Rows from block 10 of a small audio embedding model, named by matrix and row number. Rows with one number belong to one channel. Each number is 128 + 24 x the weight over its row's rms, rounded and kept within 0 to 255. All counts start at 0.
After each channel's rows are labels from the 100 clips, of 14976, where the channel reaches its highest value: "top examples" is what is common among them. Only what is clearly more common there than usual is listed. The data: chords played on synthesised instruments. In brackets: how many of the 100.
# convs0: first 3x3 conv (model.blocks.10.convs.0.weight, 128x128x3x3, each kernel summed), inputs 0-63
# convs1: second 3x3 conv (model.blocks.10.convs.1.weight, 128x128x3x3, transposed, each kernel summed), outputs 0-63

convs0.32 [132 104 126 109 124 133 154 121 119 154 125 164 128  99 101 116 157 122 140 120 150 147 165 137 108 130 145 144 113 136  73 125 131 145 155 139 123  95 116 177 111 120  93 149 150 107 119 115 135 135 111  76 146 158 138 152 173 142 125  95  97 111 122  99]
convs1.32 [135 141 157 131 116 122  98 122 135 153 144 112 118  86 103 143 141 145 130 140 171 132 153 116 127 136 114 129 127 120 143 123 144 125 147 132 120 100 141  85 129 141 169 111 125 105 135 149 132  99 134 120 118 130  79 112 138 101 123 100 154 186 181 129]
top examples: square lead (27)

convs0.15 [159 152 115 118 134 132 122 109 105 117 103 151 138 118 110 142 127  97  95  87 128 126  81 125  98 121 145  82 162  99 103 147  72  97 118 161 120  94 122 141  89 121 153 143 125 121 109 162  63 154 103 133 152 148 138 118 118 134 107 155 132  84 109 111]
convs1.15 [159 114 113 117 131 137 153 101 128 138 127 154 135  98  94 123 105 150 156 141 114 142 129 137 134 121 158 100 115 167 131 151 121 116  95 142 108 123 140 111 144 149 179 123 139 109 112 163 201 116 111 161 177 104 116 119 174 147 126 101 163 103 160 144]
top examples: dominant 9th (31)

convs0.26 [153  74 151 120 104 144 128 130 113 160  93 133 133 105 142 130 131 136 118 126  90 124  96  80 104 106 135 147 123 117 109 125 127 133 116  89 120 141 112 125 118  95 143  98 113 160 129 126 129 145 135  66 145 109 119 131 124 136 128 136 150  83 144 140]
convs1.26 [118 103 124 119 165 100 128 150  95 127 149 144  79 165 168 167 174 108 139 154 127  98  87 126 143 109 133 150 121 122 155 159 137 150 147 112 146 103 112  99 131 143 171 142 139 109 134  66  75 180 116 107 107  74 105 113 119 142 106  71 123 109 137 108]
top examples: half-diminished (43); organ-like (30)

convs0.94 [173 111 103  60 133 122 101  88 107 177  86  81  89  70 143 150 109 112 116  83 137 162 137  72 101 145 139 135 129 126 107 127  91 132 109 141 112 113 120 160  98 125 135  81 114 119 117 135 169 106 119 116 140 137 145 131 126 130 156 147 157  88 143 101]
convs1.94 [142 151 129 107  99 132 144 149 105 149 119 119 158 143 124  73 120 136 126 144 119  75 141 118 161 121 135 193 134 121 133 137 123 110 136 149 114 155 157 111 142  96 120 141 123 127 108  96 133  92  83 137 134 110 119 142 103  98 157 123 122 101 180 107]
top examples: dominant 7th (41); organ-like (35)

convs0.81 [118 148  81 164 139  98 109  87 139 112 155 163 152 113 110 124  90 129 108 117 134 125 136 105 136 121 160 152 148 137 100 134  99 116  90 112 113 139 174 158 143 127 111 158 144 118 150 139 111 181 133 129 141 133 141 136 105 129 122  87 101 128 166 156]
convs1.81 [152  84 101 111 121 106 101 176 140 127 166 155 141 141 132 110 121 132 107 117 143 135 105 119 119 157 137 171  82 134 128 148 162 104 132 164 116 144 112 144 141 125 189 128 141 134 127 103 118 131 113 112 130 141 145  92 129 156 149  55 134 108 158 105]
top examples: dominant 9th (73)

convs0.78 [140 111 103 129 131 125 167 114  90 179 120  82 136  95 142 128 117 150  97 129 169 106  85 127 115 138 137 133 128 124 127 134  65 151 112  87 136 117 106 149 138 127  80 115 137 130 150 102 123 117 132 141 152 156 145 137  97 127 112 117  96 107 118 126]
convs1.78 [ 63 111 128 100 109  95 150 112 169 103 153 143 155 159 155 125 123 102 117 132 155 141 147 154 114 118 131 144 124 118 132 131 132 113 110 152 148 127  95  62 103 118 138 116  97 125 147 122 156 113  86  92 154 147 153 150 161 139 143 121 160 128  96  91]
top examples: thin (high-pass) (29)

convs0.85 [ 93 152 135 149 157  87 117  92 153 121  99 146 135 105 132 143 130 111 114 127 104 137  95 144 160 157 154 168 156 135 155 120 133  92 104 109  99 125 111 176  83 117 131 134 152 122 127 143 102 102 119  89 129 171 105 172 118 114 117 111 135 128  88 140]
convs1.85 [ 91 114 158 126  99  97 126  83 117 127 150 100 110 148 141 126 145 115 113 136 115 140 109  89 116 122 118 120 144 160 100 106 169 146 127 147 122 123 185 140 138  90  81 126 100 159  90 134 123 123 102 176  93 171 134 110 118 122 132  94  97 112 151 134]
top examples: major 7th (25)

convs0.69 [114 120 145 136 173 105 119 121 150 131  91 143 140 144 141 149 185  86 143 152 107 132 124 115 113 132 103  80 121 121 112 163 115 115 122 128 128 144 143 137  82 147 135 148 148 127  93 118  93 161 146 133 107 147  99 115 131 130 124 107 111  63 110  86]
convs1.69 [185 141 108 113 143 146 174 122  97 165 135 100  94 128 107 138 124 160 114 115  87 143 108 136 109 101 105  69 120 170 113  95 165 115 186 154 171 130 144 122 120 153 105 123 173 139 138 136 149 112 125 178 150 101 139 128 105 134 123 171 152 141 133 143]
top examples: minor 7th (41); vibraphone-like (33)

convs0.20 [100 132 124 150 135 120 133 157 121 131 154 112 132 118 158 105 109 135 113 124 140  99 163 120  87 108 153 125 156  78 118 144 138 123 149 139 117 119 114  98 147 108  98 101 172 127 146 126 117 124  94 170 165 115 176 149 121 117 138 134 124 123 124 148]
convs1.20 [122 112 126 131 124 114  91  98  96 148 140 107 127 113 156  94 120 105  47  86  96 132 119 115 100 139 119 166 116  98  91 104 142 109 100 104 124 104  89  96 159 125 111 131 143 130 144 111 119  92 115 114  96 119 128 131  74 108 157 141 124 151 156 134]
top examples: add9 (32); square lead (25)

convs0.18 [154 120 119 135 159  87 132  71 110 130 141  93 125 121 140  98  60 148 106 138 135 138  90 130  75 112 132  94 146  96  91 135  90  76 130  92 138  87 139 134 125 153  94 112 105 105 137 111 125 110 134 140 159 150 140 145 121 153 120 142 121  98  69 164]
convs1.18 [141 115 166 105  86 105 128 114 121 112 149 144 152  92 108 112 116 158 127 129 133 136 129 111 112 117 126 161 106 108 137 158  90 131 123 164 123 153 113  94 119 109 126  94 142 149 146 153 170 145 115 104 157 155 138 120 125 149 152 122 148 116 170 114]
top examples: add9 (26)

convs0.76 [126  86 112 123 142 148 116 132 139 148 134  80  89 136 108 152 124 123 135 148 101 135  75 149 125 139 130  90 127 112 114 129 110 128 163  92 123  99 117 118 110 158 172 103 113 130 112 134  87 117 146 137 115 134 100 137  85 150  79 150 149 110  99 104]
convs1.76 [157 155  89 121 158 133 155 112 133 162 149 167 144 109 113 173 101 148 153 119 133 102 123 142 125 159 139 126 145 148  78 148 130 128 104 123 158  55 126 156 140 131 133 122 146  94 153 115 137 135 156 114 160 123 109 128 148 149 150 116 154 117 133 137]
top examples: half-diminished (52); minor (31)

convs0.99 [132 145 118 114  96 122 108 130 130 120 132  97 122 124 110 127  90  88 124 104 136 124 135 135 127 134 164 107 144  79 127 154  61 119 130 124 101 125 109 137 161 144 130 110 159 129 132  87  94 137 106 130 128  61 107 154 112  75 151 149  95  94 101 143]
convs1.99 [117  84 134  96 124 110  94 102 103 140 154 133 135  84 147 129  81 127  57 114 105 155 117 117  93 136 131 166 118 102  90 123 136 106  95  84 110  90  99 134 134  80 122 128 120 134 140 130 111 134  95 119 109 114 132 127 126 114 127 123 140  99 160 119]
top examples: major (30)

convs0.56 [ 99  71 126 124 126 128 146 150  80 145 132 142 134  94  76 106 128 119 113 144 126 118  84 125  92 132 163 134  98 121 114 105 140 128 132  45 122 127  93 151 162 125 124 138 131 105 114 131 133  90  99 101 110 158  99 139 119 136 136 134 110 130 118 101]
convs1.56 [115 146 147 148 158 136 165 141 129 154 135 134 118 104 117 145 116 115 100 161 143 123 160 182 136 128 122 105 110 148 150 156 144 118 116 147 133  94  85  98 150 137 132 118 111  97 149 104 129 154 158 132 110 104 107  98 168 124 123 114 125 148 126 104]
top examples: organ-like (37)

convs0.2 [126 144 158 130 138 136 139  97 146 115 116  81 145 115 135  99 151 100 140 132 110 109 114 127 129 116  85  78 134  90  99 151  89 113 134 131 129 119 112 167 107 161 127 112 179 134 110 147 106 102 175  92 133 128 137  85 126 130 112 144 112 117 117 131]
convs1.2 [ 93 181 103 132 120 145  55 122 118 146 119 134 113 136 150  78 136 154 132 163  97 130 156 119 132 149 166 104 150 150 143 102 137 132 130 159 120 141  91 176 167 144 119 145 169 125 149 148 125 141 113 147 104 116 156 131 121 106 137 136 103 104 157 158]
top examples: major 7th (37); organ-like (26)

convs0.28 [181  85 124  77 123 136 142 129 129 135  75 173  95 104  93 159 101 105 106 134  85 175 154 107 120 127 138 108 127 106 112 137  93 115 122 119 108 114 113 167 174  98 115 134  94 152 105 111 120 139 104 135 140 134 148  97 121 181 143 135 109 123 151 115]
convs1.28 [130 158 145 107 107 109 140 104 112 131 144 142 135 133 100 117 100 150 129 126 130 124 193 118 113  98 135 137 115 113  99 177  86 132 102 103  98 116 134 117 154 108 153 109 112  96 147 136  96 137 119 133 181 135  83 125 134 119 117 105 120 151 154 126]
top examples: minor (34); square lead (25)

convs0.124 [145 176 151 124 112 133 108 162 108 105 172  85  77 195 132  80  57 105 107 120 142 145  88 153 132 102 124 131 121 116 131 102 122 124 131 123 116 110 100 153 128  92 122 134 107 125 135 129 138 144 160 111  85 158 106 120 103 120  88  92 120 132 149 147]
convs1.124 [113 108 119 142 147 138 120 121 112 140  96 125 159 103 134 164 102 148 153 142  75 104 141 125 105 122 142  94 102 126 143 102 111 120 134 141 113 120  96 128 143 147 157 117 189 105 148 138  90 131 152 142 114  98 117 125 104 132 150 216 120 118 153 107]
top examples: organ-like (28)

convs0.44 [ 92 150 137  98 126 100 117 108  98 107 160 131 107 142 128  80 138 124 104  88  84 114  63  90  92 126 106 138 149  99 112 124 154 118  88 116 125 121 100 136 141 110 113 123 120 116 118 108  97 128 104 117  87 118 124 149 113 105 115 130 111 145 132 148]
convs1.44 [121 111 125 133 151 145 116 174 155 103 112 192 128 135 106 112 170 149 145 159 120 113 153 167 144 112 126 130 116 113 163 164 128 148 137 130 107 144 107 154 131 183 168 151 137 112 125 131 124 174 151 110 108 117 123 121 174 130 110 106 125 102 107 124]
top examples: organ-like (54); major 7th (40); quality: minor (35)

convs0.87 [146 100 115 115  69 127 129 106 116  32 138 132  86 141 129 157 106  96 134 150  97 116 143 124 152 152 146 107 107 117 151 116  84 103 143 146  83 149  98 121 122 100 153  76 107 157 170 119 138 113  98 120 161 119 174 119 120 154 126 148 156  98  75 151]
convs1.87 [130 138 163 150 127 131 112 144 103 106 136 155  82 167 142 121 127 119 121 142 100 100 112 113 119 133 133 113 115 116 106 169 130 149 123 124 105  80 113 125 160 174 129  87 161 116 125 111  79 119 126 111  87 175  97 152  87 121 142 123 140 185 123 105]
top examples: dominant 9th (27)

convs0.65 [143 132 144 124 125 145 114 132 120  92 126 138 137 149 159 109  90 100 119 101 136 135 115  93 103 134 131 137 126 125 110 126  99 130 114 154  90 106 102 123 114 124  81 156 166 150 143 137 115 162  92 107 124 172 153 117 113 146 105  96  77 168 108  87]
convs1.65 [101 181 100 132 179 144 116 157 136  93 112 153 162 148 138  90 103 139 139 135 132  87 149 128 143 131 114  88 126  96 141 119 142 130 136 141 107 165  80 140 147 142 117 117 143 153 121 144  98 173 122 113  76 133 121 134 109 113 126  77  97 113 107 102]
top examples: minor (36); organ-like (34); quality: major 7th (26)

convs0.5 [126 129  78 105 137 122 139 105 106 157 135 118 108 124 137 113 113 114 145 125 152 129 149 101 107 112 132  58 181 112 142 135 135 140 152 147 109 103 159 122  83 130 136 133 174 114  92 111 125  74 131 125 137 122 162 156 149 147 145 131 132 100 102 115]
convs1.5 [111  93 120 114 123 142 150 131 100 154 144  93  62 128 102 117 149 128 149 103 120 151 126 113 135 120 128 152 148 100 109 100 137 104 150 126 140  82 103 122 160 127 150 112 151 138 158 108 105  74 100  95 111 138 140 103  86 107 120 141 155 166 161 149]
top examples: major (40); root: F (31); instrument: organ-like (25)

convs0.23 [127 134 148  96 139  90 124 107  83  89 123 128 130 157 111 136 125  87 106 134 135 137 132  91 118 140 134 121 126 112  94 100 131 156 135 136 112 100 114 123 104 120  91 156 135 124 114 118 116 126  88  92 128 142 145  91 133 128 124 121 112  93  99 123]
convs1.23 [128 115 141  92 114 134 108 111 102 129 140 149  97 138 130  88 143 137 149 114  90 113 126  66 138  75 118 144 122 127 119 117 115 131 109 148 108 165 117 111 155 112 107 121 136 158 121 141 155 102  93 156  70 117 135 125 126 124 149 160 121 155 173 137]
top examples: major (36); organ-like (32); quality: dominant 7th (32)

convs0.97 [121 172  93 159 120 111  99 119 147 134 152 131 102 111 111 124  62 120  91  75 142 121 103 146  90 140 137 113 117 133 117 124 174 110  66  77 124 113 116 127 129 129 122 125 135 141 153 149 127 155 118 103 141 155 100 142 108  99  99 102 136 154 151 144]
convs1.97 [130 107 119 180 156 152 127 150 136 124 129 134 173 155 139  90 111 166 104 145  99 104 130 155 129 126 120 121 121 162 135 122 158  91 108 189 135 154 102  92 117 107  95 146 149 107 126 159 133 109 136 126 129 139 144  98 110 136 161 109 126  73 111 127]
top examples: arpeggio (80); major 7th (37); organ-like (26)

convs0.93 [114 102 143 140 103 118 138  79 120 106 107 120 124 108 142  76 105 139  86 129 115 120 139 107 101 125 104  96 132 104 125 129 132 138 105  98  90 112 127 108 133 118  74 114 121 113 140 121 110 138 142 128 133  91 156 140 104 143 104 109 111 100 115 118]
convs1.93 [107 136 117  80  69 111  95 139  78  85 134 143 156 144 110 112 119 146  99 153 136 125 122 112 137 108 118 149 120  77 166 144  69 104 138 122 120 164 105 135 136 110 130 117 124 139 131 108  94 154 101 137  89  96 125 132  97 113 104 129  89  72 107 103]
top examples: add9 (42)

convs0.4 [125 148 122 146  98 110 103 137 108 108 103 106 162 140  97 124 112 120 137 108  96 110 105  60  88 101 118 114 116 125 118 135  97 125 157 139  87 100  98 131 122 121 143 134 146 110 118 153 132 141 118 132  78 101 116 116  77  96 115 120 134  72 115 117]
convs1.4 [115 121 124 163 108 100 152  94 120  79 117 133  95 150 132 146 148 136 107 128 136 109  98 136 137 157 104 111 131 155 121 114 150 132  98 101 122 144 117 147 109 121 117 110 142 184 140 123 120 113 143 151 160 119 131 153 125 156  79 152 106  61  65 134]
top examples: major 7th (28)

convs0.14 [151 105 118  94  78 128 145 129 118 119 116 114 118 152 131 129 139  88 134 109 139 146  98  91  82 158 120 104 108  82  88 132 118 121 137 117 118 106 120 157  89 141 118 114  71  71 149  72 146  94 143 122  97 165 164 159 108 112 125 147 163 145 127 138]
convs1.14 [150 117 140 138 156 149 147 126 121 114 111 103 115 135 131 136 134 128 124 107  94 137 119 121 111 119 113 120 103 100 132 134 116 168 113 147 122 121  73  97 162 172 110  78 149 144 109 105 150 118 155  82  95 102 115 160 101 104 133 173 156 169 153 121]
top examples: dominant 7th (33)

convs0.8 [129 133 138 150 141 142 121 163 148  74 106 123  92 107 131 140 129 133 118 139 135 152 133 150 161 128 118  89 136 108 118 167  95 129 111 145 127 143 104 114 178 115  99  87 110 151 102 140  97 149 135  88 126 117 105 127 154 141 120  83 101 112  96 158]
convs1.8 [ 91 117 111  97 115  83 113 115 165 142 141 152 113  85  90 159  92 129 109  99 136 116 146  85  91 106 129 134 119 101 134 125 144 110 139 101  88 139 118 114 112 137 155  99 114  83 134  80 109 122 120 140 131 113 114 112 157  92 115  90 119 154 141 145]
top examples: arpeggio (94); playing: arpeggio down (64); dominant 9th (27); instrument: organ-like (26)

convs0.77 [127  91 143 123 118 125 163 133 106 101 145 148 116 112  77  93 120 161  90 131 126 103  72 162 130 146 167 120 140  99 125 122 141  94  74  95 101 174 146 133 100 137 117 118 118  79 151 137 103 145 112 100  97 134 181 163 113 140 111 107 122 144 134 133]
convs1.77 [150 115 148 159 169 114 137 119 156 100 117 116 152 145 112 103 112 140  96 181 135  99 142 140 125 171 145 101 146 121 143 195 154 122 127  93 155  91 134 169 154 128 122 125 115 116 161 118 118 131 116 117 166 176 141 147 163 145 129 106 142 154 102 145]
top examples: vibraphone-like (29); minor (28)

convs0.57 [115 119 131  92 136 102 140 123  76 113 151 125 127  95  89  88  72 153  94 132 123 140 134 152  66 145 131  88 106  93 100 137 103  99  91 107 116 106  91 132 112 121  90 155 136  83 163 160 121 111 135 137 102 125 146 148 100 118 115 149 137 102 141  98]
convs1.57 [156 121 164 130 117 128 120 142 149 160 151 152 155 126 141 151  85 121  91 135 149 128 120 179 111 160 169 159 169 136 145 128 119 112 148 130 140 115 102 126 167  99 114 166 131 125 139 125 170 153 112 128 119 170 150 151 132 141 163 167 155 136 150 140]
top examples: vibraphone-like (29); major (28); instrument: organ-like (26)

convs0.123 [ 92 148 166  98 122 140 119 116  95 115 118 143 115 124 151 136 114 118 103  90 146 113  86 104 109 127 102 130 139 117 100 117 102 109 102 132 126 139 139 158 130 118 105 112 117 142 153 121 102 155 104 120 129 145 168 108 128  94 123 150 151 124 124 137]
convs1.123 [144 139 103  88 128 151 133 180 127 116 131 209 128 124 124 121 121 142 126 130 125 144 102 126 126 138 132 157 104 121 128 161 128 131 141 126 123 156  98 140 155 144 149 145 140 123 131 121 106 209 135 115 116 149 126 104 100 158 152 140  92 145 137  79]
top examples: dominant 9th (27)

convs0.59 [150  68 103  65 100 133  97  76 110  98 148 121 138 102  81 154 111  79 118 136 113 167 153  90 126 134 114 118 118 116  81 105 101 128 135 140 101 102 131 125 140  94  83 148 129 145 121 124 122 101 101  85 137 158 154 134 132 147 141 114 102 142 113 117]
convs1.59 [ 88 139 118  96 118 109 114 159  63  92 111 141 149 141 123 123 145  90 123 147 124 119 129 105 136  83 116 152 106 128 156 144 132 157 121 130 110 157  98 151 160 120 116 132 143 122 108 107 137 122 109 141  84 116 101  94  94 100 140 146  72 106 125  70]
top examples: major (75); organ-like (29)

convs0.92 [175 159 107 157 106  85  89 152 146 111 156 110 170 118 132 133  87 118 118 111  99 119 136  90 127 114 180  80 122 110  91 150 106 115 111 109 129 120 124 137 110 115 123 132 137 112 143 125 136 142 128 128 165 108 125 140  98 171 108  89 137 125 120 146]
convs1.92 [141 101 165 109 138 154  95 148 117 122 141 126 142 119 121 117 108 113  98  61 136 104  64 115 102 180 108 173  99 136 115 108 134 108 121 148 128 157 115 140 126 120 140 139 160 151  97 116 116  90  98 107 126 139 146 113  98 119 103 126  91  78 100  98]
top examples: dominant 9th (27); major (26); root: F# (26)

convs0.115 [ 90 133 128 155 113  97 123 141  97  74 121 104 128 107 103 141  72 116 114 118 105 129  99 104 116 113 109 114 128 103 114 115 141  92 103 132 105 139  84 135 130 153 105 139 123 114 123 164 122 158 140 132 103 121 122 114 101 110 114  98  92 109 126 123]
convs1.115 [103 116 142 110 121 125 146 116 156 119 145 150  89 128 121 147 115 143 127 112 166 134 143 143 133 152 115 118 157 145 114  98 111 151 128 104 130 122 124 151 125 103 134 139 104 164 162 110 118 132 142 132 164 176 153 161 154 146 112 148 122 122  68 137]
top examples: the note F (60); minor (28)

convs0.80 [126 116 168 134 103 135  97 164 129 118 102 112 148 106 121 156 113 123  89 133 113  99  99 106 147 132 153 122 149 129 130 179 163 129 168 114 152 121 104  90  80 124 130 117 109 146 145 139 129 141 128 139  96  82 130 149 117 136 154  94 101  92 118  91]
convs1.80 [138 154 129 148 176 123 119 125 125 102 162 100  96 136 117  99  98 168 138 102 133  92 158 126  89 139  93 122 142 159 145  69 172 111 101 147 141 154 185 112 127  94  77 129 134 152 100 135 147  72 101 128 114 127 145 128 103 103  97 121 108 122 130 142]
top examples: organ-like (31)

convs0.67 [ 73 171 114 152 155  99 155  88 109 107 163 119 119 153 162 111 115 156 130 151 146 114  93 171 113 109 123 116 162  95  92  92  96 123 101 138 116 122 135 134 122 129  85 131 138 125 126 128 159 156 107 115 117 148 161 137 106 107 149 141 128 148 128 151]
convs1.67 [ 78 157 150 133 110 148 175 108 124 128  92 162 124 138 169 117  87 132 113 174 144 131  96 122 151 136 152 176 136 142 117 141 125 165  96 163 165 184  97 149 140 152 126 101 157 140 159 131 144 131 124 145 148 205 152 100 123 119 159 119 109 147 149 127]
top examples: arpeggio (89); playing: arpeggio down (56); minor-major 7th (36)

convs0.114 [ 88 134 143 105 112 133 165 102 113  77 142 114 124 159 137 127 149 134  98 135 132 125 121 138 127 123 121 136 127  58  89 138 122  94 150 119  78 112  83 161 138 163 119 115  94 142 118  86  92 121 117 113 129 141  96 136  99  92 118 117 119 137  66 119]
convs1.114 [129 119 139 123 113 165 141 140 129 107 111 199 163  90 149 124 102 173 132 108 124 134 132 111 157 118 123 121 139 129 147 121 124 128 116 129 140 150  92 120 121 129 134  89 140 133 143 133 138 143 126 139 125 111 151 104 165 145 189 109 150 157 139 143]
top examples: major 7th (25); root: E (25)

convs0.10 [136  90 145 110 123 133 129 149 108  78 117 120 152 153  90 126 167 140 146 135  96 117 140 134  94 107 155 125  92  94 109 159 145 112 167 114 114 142  78 179 159 128 166  87  77 159 125 106 130 124 134  82 108 121 145  99 105 150 170 147 140 178 120  69]
convs1.10 [119 155 129 127 174 133 164 101 111 125 136 142 122 128 133 126  68 155 107  99 120 135 153 108 150 117 180 110 126 154 109 135 141 134 127 138  98 122 109 130 164 122 113 127 159 112 153  89 155 136 127  68 112 135 129 106 114 104 138 114 182 146 156 135]
top examples: organ-like (45); vibraphone-like (25)

convs0.104 [127  94 131 128  94 105  97 135 135 106 103 117 160  90  88 107 136 106  97 112  70 100 116 118 137 129 107 111 136  67 116 136  71 109 149 113 104 118 141 113 112 141  99 124 151 106  91 123 120  84 156 133  93 108  90 157  85 115 140 168  90 121 116 152]
convs1.104 [140  92 147 130 129 125 126 107 155 148 145  93 164  68 109  84 153  94 114  77 152 134 127 147 108 154 150 146 143 139 131  65 145 139 101  90 132 138 136 146 108 137 136 122 119 158  94 128 127 127 136  92 111 120 146 160 149 160 130 145 166  95 108 133]
top examples: diminished (31); root: F# (29)

convs0.109 [133 138  82 140 157 107 149  86 120 142 169  78 135 107 127  72 101 124 115 124 135 155 138 137 116 125 143  73 130 151  79 125 136 125 138 121 105  86 131 167 111 133  94 158 130 110 127 129 174 103 156 108 114 127 163 152 132 143 116  98 135 119 142 128]
convs1.109 [122  90 149  86  98 124 124 157 137 125 122 122 111 121 141 136 112 160 129 139 168 119 129  95 146 151 136 122 166 113 143 139 144 126  99 129 110 155 106 119 158 137 101 121 163 121 160 115 145 133  86 147 121 162 162 130 125 113 162 166 146 155 152 138]
top examples: vibraphone-like (37)

convs0.118 [111 127 143 129 100 156 124  96 119 127  95 118 128 113 110 152 186 161 174 142 116 125 100 101 152 154 108 172 101 201 124 119 124 187 171  98 159 130 144  99  81 105 132  87 119 154 108 129 141 116 110 111 114 131 105 141  89 118 112 143 144 140 154 112]
convs1.118 [ 98 150  92 125 157 118 138  92 116 136 130  97  99 100  87 123 128 106 125 131 128 130 156 136 147 116 112 127 165 125 138 125 120 107 114 123 148  88 150 118 140 129 103 118 129 102  98  75 114  98 137 109 136 126  96 111 141 114 120 124 118 133  96 165]
top examples: minor 7th (33); organ-like (32); quality: half-diminished (28)

convs0.37 [153 100 149 138 108 141 136  84 119 141 103 125 109 112 101 132 119 136 126 110 113 137 145 124 118  82  95  98 107 111 117 124 114 121 107 149 125 105 117 116  99 148 128 129 137  71 113 133 158  97 181 117 121 123 119 148 115 125 147 133 161 143  92 138]
convs1.37 [141 136 116 140 140 122 131 130 117 110 146  75 141 127  82 120 131 131 131  96 142 132  94  81 129 117 129 122 128 134 110 109 154 123  91 140 149 118 158 116 117 132 100 123 140 119 140 150 169  99 158  85 145 127 144 168  96 119 150 146 189 178 104 166]
top examples: minor 7th (40)

convs0.34 [129 162 100 108 145 136 153 145 144 173  80 135 109  93  83 143 122 120  81 106 142 136 139 135  99 138 153 126 126 132 144 141 120 116 124 167 165 146  90 167 128  93 136  95 151 127 134 141 152  72 121  95 152 136 151 107 194 141 162 138 150 129 135  86]
convs1.34 [132 152 133 121 122 123 154 108 141 144 144 102 142 153 118 114 127 132 131 140  97 120 117 130 143 115 164  93 180 135  95 123 157 111 136 177 119 107 123 154 150 108 144 138 157 152 129 115 149  82 112 158  85 102 142 157 100 118 125 126 162 153 165 179]
top examples: organ-like (28)

convs0.82 [ 81 116  83 141 127 140  94 107 128 100 104 115 123 133  82 145 145 135 151  92 106  96 117 106 128 131 108  51 134 117 139 132  89 138 155 136 115 131 130 132  90 114 126 127 125 146  82 148  99 108 146 145 111 151 128 120  96 126  91 146 112 114  79  97]
convs1.82 [109 145 123 121 146 160 117  95 133 121 126 112 101  92  90 121 158 139 166 101 162  98 107 112 156 142 130  97 169 164 119 102 135 134 111 176 104  91 144 167 138 143 115 125 173 128 121 137 138  86 137 108 114 121 131 145 160 130 114 149 152 113 148 159]
top examples: square lead (47)

convs0.73 [116 113 118  81 131 124 159 110 118 139 148 125 118 112 124 109 140 126 138 126 119 134 115 117 106 135 141 115 125 115 125 160 134 123 137  92 115 114 174 139  94  86 149 130 120 141 112 110 126 126 143 113 106 110 192  97 123 133 107 112 138 125  94 119]
convs1.73 [143  94 136 111 125 119 171 157  86 155  89 134 107 167 123 126 102 109 127 137 129 126 125 110 121 124 113 132  65 129 142 151 119 130 131 113 126 160 125 116 146 113 140  98  68 140 115 126 165 141 112 167 123 110 119 111 102 121 155 114 123 101 151 107]
top examples: organ-like (54); sus4 (28)

convs0.0 [112 123 166  69 105 142 146  92 126  81 135 162 131 107  98 122 167 145 140 114 127 116 119 140 124  97 109  96  83 114  85 131 121 123 146 124  84 123 143 177 112 137 153 122  89 144 118  86 113 156 150  95 124 167 167 106 115 139 147 141 111 179 116  96]
convs1.0 [164 126 128 130 165 129 135 148 138  77 100 131 132 128 161 110 106 152 128 105 122 152 176 125 121 121 159 111 113 167 151 115 162 139 137 153  88 144 124  95 189 128 118 121 121  93 136 149 161 136 157  72 106  87 120 104 145 104 143 124 150 142 180 134]
top examples: vibraphone-like (43); minor-major 7th (35); instrument: marimba-like (31)

convs0.3 [149  79  89 102 121 105 160 158 111 136 162 141 174 122  86  98 110 141 113 192 119  81 140 147 104 118 145 126 144 167 108 138 101 139 107 103 134 151 180 106 124  97  87 121 121 100 137 146 128 119 126  89 136 128 179 151 120 164 117 135 143 114 117 163]
convs1.3 [ 96  65 157  87 100  80 140 139 109 113 151  88 120 141 109  96 144 124 109  99 130 137 100 146  91 133 126 155 120 116 128 128 163 149 130 164 110 119 122 150 166 115 115 145 109  88 145  67 142  79 150  90 141 133 154 148 144 129 106  82 144 158 143 123]
top examples: dominant 9th (34)

convs0.74 [130 148  99 147 156 151 128 150 102 132 106  92 121 110 165 107 155 143 163 110 130  98 138 162 114 112  92 115  96 134 144 147 143 140 106 143 114 114 110 111  52 160 113 157 132  61  75 143 120 100 159  92 106 124 102 125 111 138 103 158 144 108 125 152]
convs1.74 [ 52 164  88 163 158 145 141 131 158 135 103 118 150 146 156 129 132 146 157 120 148 118 115 139 140 105 147 110 139 132 114 130 123 137 120 119 168 148 114 116 108 179 127  85 132 124 168 114 142 138 159  99 143 154 120 118 123 149 121 130 160 137  56  84]
top examples: major 7th (39); root: E (30); quality: half-diminished (27)